config = dict(
    dataset='single printed letters, digits and signs in grey, bent and noisy',
    image_size=32,
    horizontal_flip=False,
    color_jitter=0.2,
    parallel_block=False,
    optimizer='adamw',
    lr=0.0012,
    eps=1e-08,
    steps=10900,
    epochs=1.8,
    lr_schedule='cosine',
    warmup_steps=320,
)
Rows from block 5 of a small image classifier, named by matrix and row number. Rows with one number belong to one channel. Each number is 128 + 24 x the weight over its row's rms, rounded and kept within 0 to 255. All counts start at 0. Numbers have three digits each.
After each channel's rows are labels from the 100 images, of 14976, where the channel reaches its highest value: "colour at peak" is the nearest of a few named colours to the mean colour under the peak. Only what is clearly more common there than usual is listed. The data: single printed letters, digits and signs in grey, bent and noisy. In brackets: how many of the 100.
# convs0: expand pointwise conv (model.blocks.5.convs.0.weight, 512x128x1x1), inputs 64-127
# convs2: project pointwise conv (model.blocks.5.convs.2.weight, 128x512x1x1, transposed), outputs 64-127

convs0.166:125087134123127111119144115136104147133110151130119106113101128115145119090108138178143161121158141151137089096180108114094073108113099140118131147075106148148109117126045098130133133131157117
convs2.166:140097140154154109174121132144106107140111169126175113129089137148114125097153125167118105133158152116151127123125168126172180141115116138118148122143129147084155121141146071129093115109106114
colour at peak: black (96)

convs0.380:113153130134114123102147166094122164095201112117155126114131144099107100126150163138148123134122083100099168115125177131170113141143155154146109143129148116138147124137133135125145118115145187
convs2.380:182138146148102146137125094118068149152139131145110062117113135100124077133144146107133174108122135109109092108134088161091136105166127153139111088165129146159089115145145145098137130132117116
colour at peak: black (98)

convs0.354:178117125123167102159133106138118069148113137128152165141130130111122125163205141126127158119148151106182120128116121082160188083145122113132120136139137134135126146154115106085148103140140126
convs2.354:126100141132157134130157139134108152104129146108082150135122140159105088097077112135163082096132145141149139145144145103156092147119138138113130155144061115118133080119203107155112120104117113
colour at peak: black (99)

convs0.137:136097121139119160125110096124181134173089159109108098163130146107127143118113092188143161138154141113132111127157077105111115112068079135134135138079101162108139112137110119099161116149132105
convs2.137:128087102141136157156123117138102113167105144126166116130142126119160091123131143150134123135156126098139123134139148081152178152120135153101148092094156164153115142114182132105126091117146124
colour at peak: grey (67)

convs0.68:127153134144158112085136080115133140126139119114123131160109100112113115133104102171110151182154109130109160153145109161105081124108126139137150095140118114097114102155151163141165107129146149
convs2.68:130106095157099119120166140111093138095116113124085148090150111155089143147121137115160125145104133108124160098152136148153087128101143120130162093137075148117108134144137160111093137126151150
colour at peak: white (69)

convs0.80:100128101124129107093128155131139137129141101133138112169123146114100077124151138160172119124124114068121153179149155123180138150111154109131111130158098099115155117162135099134161141121156149
convs2.80:131157112162100122129143111170128123157102103130095147098112121134147164116097152186107155134140125190123108097082136131132126112167128137089151114103155125132129139126130069129089125127140143
colour at peak: white (73)

convs0.150:137095194173133112159115154096103134119119143067094158082146117158094158142142137134140130122142130158122121101143102118135142124104140128159137105127126156152137099154112197144143060150097119
convs2.150:121146104173110103159142119155169137088140140128145134108120112143103095162166116149164104103112129126151152115107126112089142158131154126113123108095094160127172120133160088144122102116102153
colour at peak: white (81)

convs0.39:153135105149136144124148135137199108188145125103113125149134183105103105141133077120166153116178121100154122148105154072170142111108100117135050173144118134143149160136096111086144131119162129
convs2.39:109167141107110113117161137079151163056182140100091170134122115146096116114096098099124109104113140161115098131117139118150071153164130095130128161126107123096133085107155138119112171115133121
colour at peak: black (99)

convs0.134:122154127122086111125127109163071114099117109166145126097109116121181139138138152112128077108110156104075134126124144146130115111168137119103162135134142146138099108115121101139138156118182124
convs2.134:164099109142153081129107085161122161142155134178128148141114138166127139137092140121116100101145158128140118144132154124132128097081135172120125177130138151139183163116144098137118110127069089
colour at peak: black (86)

convs0.109:121149109126119139164095111124168093118121130144177119116104133081155125130139120075114093144091134160094125098123132117128157120186168141076135142113182108125107152107128118127117095129153114
convs2.109:128121093134116183140132114110128168135137135149082080096120100148121113140131120163134167108111107132106161126114112118071123146169173087143121104090140127160165123139133146125110125132097139
colour at peak: white (99)

convs0.416:122128138107128113132127155151088150068052139148150147127104134094163110129166120145090160136133193104153132110138138119120106101120122121139145145106131177134107092139110113116118134137118079
convs2.416:094138111132148140149150182132129146137115098119124087120145139081203174143138166131070120112117130133105120115112079112122123144147122098113165101138191137165123096131120101091113140148138132
colour at peak: black (84)

convs0.139:117111142153145099120135139085122145106149147141161110137124117119152121112135136127131127181075132132121158146139129093161121142145129166187161114103134140142148117114130118115100104121096119
convs2.139:136094132158164111142123090170102112190130153135173120138114131133129125131149155121150130152180147120134083129141132097105152125127120153114141143130130135134139129166127090138106100126101097
colour at peak: white (75)

convs0.422:100124151113152091137109131130095105086124141148146170116140108168139138109130154115117118110097141149116090103140121139122147112200145144145127110184138128138141131127119145163117110151117122
convs2.422:105147124172114183114117108138114084154128148141093110077136137156112146121136118111134121130106164170070156151142131107120130160161140153118144130098124142150159117176089150170124140105138124
colour at peak: black (89)

convs0.300:113133121142126140120140133115174130132194111099130111139124151109115120126149159134154143163120084078145157148113133087167141143111118160147146132135118082125162135120125143102137119099133180
convs2.300:120136119154138156102134119126080118177105159105117138073144109142132152132109148115148168175129099075119098140123102140130115121154103107098128152125140123161097154167112135150119116149147127
colour at peak: white (62); grey (38)

convs0.124:084104069101159116126095147150119099109103121127148134181092154141151086148128115109148122116096139136149107146135115156137138112139125158085125130119109112107100131115158045149155137102156103
convs2.124:138119116132106151125128146105138131107154138100068127134104154153125118110086118110130130083116156172133128166159147101138094146143182105145075136116102111139198138102140148139133149118127117
colour at peak: black (87)

convs0.113:124137093085116154092121101141158174126215100153132075144121125131128128120139109130132127139149070104129130126128150146100101166103149125106134158074130071115096102118152128125133166102113184
convs2.113:119131088144144172154129110134097114165085118102140107097089105124142158153136162144150142118156109103135102112129098105108157149163136089101137114099161148149175117165141129136110109151156156
colour at peak: black (83)

convs0.434:142090104135120160160100156118146104126117118079134130122195135124128144143197143102127131098102148149156143120135123100134162143115113180120140113092129124118117147093125140093133106138087093
convs2.434:092108181137149093156088126155172103108141144183143117176110131089116142155149109116153124148128149162143129110126161087119173152116161150151125139194117119116145130132115117089155119122086101
colour at peak: grey (44)

convs0.49:138129120154091168162159116108157119171112151103070098104156135120148165108108121130124125106127117154136161080131144117117119140125102108108127117101121117129123125097126163144140121144116133
convs2.49:119121127185148078140146132163162116118160140121100167158121134135109130131089086115177105123158169139139154103147136096146103162125168130108136128150080132101152143106113115159134103084082109
colour at peak: black (93)

convs0.449:139127089123127110114113122155144111140088143137142136175106145084155062133118121140121143134130158140153127120147120113136108122143113138105129177107103146121102147110102080113154147125139076
convs2.449:141133127118131100152098120158118153169115165150158085111115119095102121123111116146089134138148144151144098119110157167145166109133117176111153139129179153136093113119127100118101084121105116
colour at peak: black (88)

convs0.417:131139127172087110132171161094113122109135129111086108089163103169153104114116156109144137145104121152125167126143156094183089137147113127155101113176091129133151152112110113162104126133140118
convs2.417:120106105136118121139113170154114167136104164153143109091167104102119174094144176135095136128102156157095147076149101144105078172137107092153163069155139116157111130150111097105104112123109173
colour at peak: black (97)

convs0.481:103118103115109142126124185151127149114181062122133126117168176106102130154184152123145087095120103103097174147109187146155125163130138150112103157098151108154148118142125116102130148118118150
convs2.481:132136141105093132148111100077089148129160099143130099120067145106153092107140128084146172107135152128117076122119110158105140131165162159141125127116124148124119107106124158098176164104134116
colour at peak: black (100)

convs0.6:190128148174139112129166112093158103146154120081103147133111139114120128156120113131169150163119120121126143129146132081150160105122121111168134136144136112146124143117122125110125112123170144
convs2.6:104108110129127168128186130138124128163125140141129121083136122080127144135119158141133115166167109133094131097136116091098122140159155139087142116132165153186103140127122149106144125140129149
colour at peak: white (84)

convs0.453:105102123103143096123130149121086126078095156126146143134088110097142095106161181115112141168119149147136119084143138125117118124139148177127152135109135119128126140131099125105125123123120096
convs2.453:090160101102140123113129135133145130140096129134148124120143139107138164122122135140068118142138121151120159105115079153180123115143091117086147096112181145126125102120123083160099108150138153
colour at peak: black (88)

convs0.222:149163110106105130115111158124121158115190099123136129112126121101111137154153141137150095121108076115102177135104178140156132149124133150109114118107130075146119120121116106102134151116137187
convs2.222:162150167122105156126104117092111133136148137137119090123099140090134080088132111104134175141120111128103077121132104176087112102161143177133123142136132138137095114107097139106180153123148122
colour at peak: black (100)

convs0.161:142082088108145169098120149115113154156106146114162063119137143141095106112146131159134162125162136158147105127149095105124106159056127145112105107096083138099144143159113128093122138131081116
convs2.161:093127148119151151115090135124126132117124141170110141113104122142083130135127105126112151152102128167132146172102134147087131143121133110150114195152125110133166087127064132132143150142051165
colour at peak: black (77)

convs0.70:156126163149122078121127104112133135108157147115148128128087104086124125126114124133124127155118098118123163122138124102143128120131124147175186128118157133151095090140128117119124081104162145
convs2.70:123117108143155125148136114142096107165113120139148128143131129138140148143130152097185134130168114100115090161121173105118176100142125130111168157120125158124128130104111103123124095120125122
colour at peak: white (93)

convs0.211:152125173154128131131105161103104172116114153100103150116124135186133153114099126157121115101147119142113094150141102139134129127117117115142146080127093149131141087102159176151143097151094122
convs2.211:172107087158134109121164103125150170108139140113128123107154118143075112137122099138158105115102131097164135097097117124125104176137163131101126112125100152129119128135137132140132103147114155
colour at peak: white (87)

convs0.393:149134167145129135159137085113149165137140094132122116097115140099134173179127089100134130124135126118113159143078145136130137113142108125109157142107147119136135074130101176135153097119144137
convs2.393:164117116137069117127112139136116154155115131143120122077110108111136151111125166171107170117114114105142134136111125128110147101121142134124116106133175131164138185131179115116088140124128107
colour at peak: white (80)

convs0.295:175118119151132091128149143119134099145141122102114129157128116155145099151136130140174165177110111102140122165142131086166127115120106098151111125172082124109140150116159115133126129133155134
convs2.295:149146116126135114104117122110137127159139123109115119137145160123111162102115129134115126120130127128084115121144098141157100108168094162089126080144158139143125122162136104161164107133157122
colour at peak: white (77)

convs0.214:164130173147108116151112109118138098136119127088080134120152104168125174129101114131141117094123102144109117136098132128110152107131109100136120088121113120144129123121129150148172134125150156
convs2.214:143118091178148143155142124133150149123139141117100140076108146123085087130094085146159155125162133134127133131143148095140113127162144157079130104135135162165133097140182144152124095108127121
colour at peak: white (74)

convs0.234:144096155172125095131136140122063137077143130116128152130153157137166119120129138144140141143114123117106175142143135109148130133156096109142158132131140159153149119098115129110119130126169110
convs2.234:099110123106145167102145158126102105166123162090152109137182095143115130156123153148108115149128152157151170106129136121141118144128140079129154135130153103135138137140104157114116114161129159
colour at peak: black (77)

convs0.311:120155081103132125124126137161115138130143081131161119110166141069129118142166116145150117107089122127114194143113136153149128137155130122091113125115125071127105114167137101101135169143165164
convs2.311:131170170120107124131146155139165141086130077145104147150109139096160095115125110100171146124140098139125069130123099112114117118144140139141115151144106106117121103086119127111170144118154133
colour at peak: black (100)

convs0.72:140118175150134107130123160093101105086133151091136172091130124132089123128149149117105124144145131103148138151115146111165134097132115144174128112194156166179152124159125157129132104114129151
convs2.72:082153107185116172127095103166107124154120148169154112090122114108137150152151136130106087156125163131111136137145124113077119160136137125108167135095141159130162105141094101140118111140108136
colour at peak: black (89)

convs0.472:094118128099157124128162085173121149136120113156157121160094115116119101097128121136097130116112128170141099118127128160084108122134150132097159122148108141074124116180127147135152127163120148
convs2.472:156106099149105124179115164093142107099136093123117113118102125113091108124121107141159153097184141118144157143110135128153162120142153164142126091100139142128150127097167146135121109091172081
colour at peak: black (82)

convs0.249:115136143120124113113102139119120125112174128101119116083151090145088160127125125113125083107135073122114105116105152166113154174116151132143102097128159081161137106103156141140139116121141178
convs2.249:132163161111116120090145114130143114131132143109150157141138126103138151138105149137109117175144148139125129130115148111134116105096106124126120147098142126072113187123115107130050138153123102
colour at peak: white (82)

convs0.35:126130068120146138116101107141112144115110144147168132134128158080132131142145108143119158148179140096139121141148134124111110124125117111129137163073139129157125119120156084094142166103136101
convs2.35:161191141121107146141139123086177124135130139122077131118113134071145090108112080120107172144137119141131072141109101136122138128175129156093113114121178120129099129133155115158146134125135143
colour at peak: white (84)

convs0.116:139082116151100136153125180105131123158108132110112088124170146128130092135146135157161109118129151128137136092143108104132133112106084149112095113075087145137148147119073099081155135152142111
convs2.116:103110162091168150160148143125139111132083144102125167172138136131111104157145101143136113173127123140167130133154152092122160171130148134141113115176115088095121119145122146093131123151110161
colour at peak: black (98)

convs0.108:163176116168127115102123119137117122144137117102095154131120119087139109130082100124150133160104133103110173129120157136117118105177112127143135123155109125136097132134118122147137131097165139
convs2.108:127126124131109119091182139092149150105137124076116173119153118142071109119114085131124103150118143101130156145127158115156093141117174117128158134138103141097114109131156152132104156129138131
colour at peak: white (100)

convs0.123:074133136059134103141107134167115102096123098132129173138129147124105120129140164093117106096081122112118106135110150160140134126152139180106125138180127115128116178154124103171150126119137114
convs2.123:152148147077114125086129108079119103118142101079128146152119155136084130111118135113109118105154155108119152140111114152153079123122099114144098125091100127091148140108123137167131182091132120
colour at peak: black (80)

convs0.45:162117138161128099132145107138124146115131153110125144114114111078120124119126127166164112158128120127093173144131133096124104124151109138147173108111126135151075127130116137108121103128170123
convs2.45:110122090145130148161190167117126160118130127115135136092158136106127123135122126098158147122153132150100130144141127069112108138140167129150153129147132160169087128116139160112144131109143134
colour at peak: white (79)

convs0.215:040078162125129108144138161130091134079119146128101136084128095179134150132098133115130099104079158168140110133118097164144133130143103161135142082155109113160134131131096132140108104154101103
convs2.215:150157176102102143080134112140120107134096121120156116152129158112153115127104113094129117171130128072139106147119113147151116089126072175125106154111127109094110140127089140163141135167126127
colour at peak: white (72)

convs0.223:134133106097135127094146119101114107114132145159134130118094061161145167106107167130112114154098116151144151119140102158099131135123159116149158071119106106047139098112169147166105107139082130
convs2.223:130152170109152145120157126107098137132131132108120139175170118152134090086131156074149158128172092109098143138171085137138096113123101134173121154143105111105117119155107156155189153100153131
colour at peak: white (89)

convs0.118:115146159151093110134113116124125140093149096131103140063142105126132152121108120106125077083104106142101142112085146163121145136162128128107122112150149106163111109121122148142130108142144139
convs2.118:095114144087108106129124133142112126129118135141148115133124114119158178120167172132092123143124114142121138129134126134138132094093089116149172111132154128094105149103106124098094150151159120
colour at peak: white (84)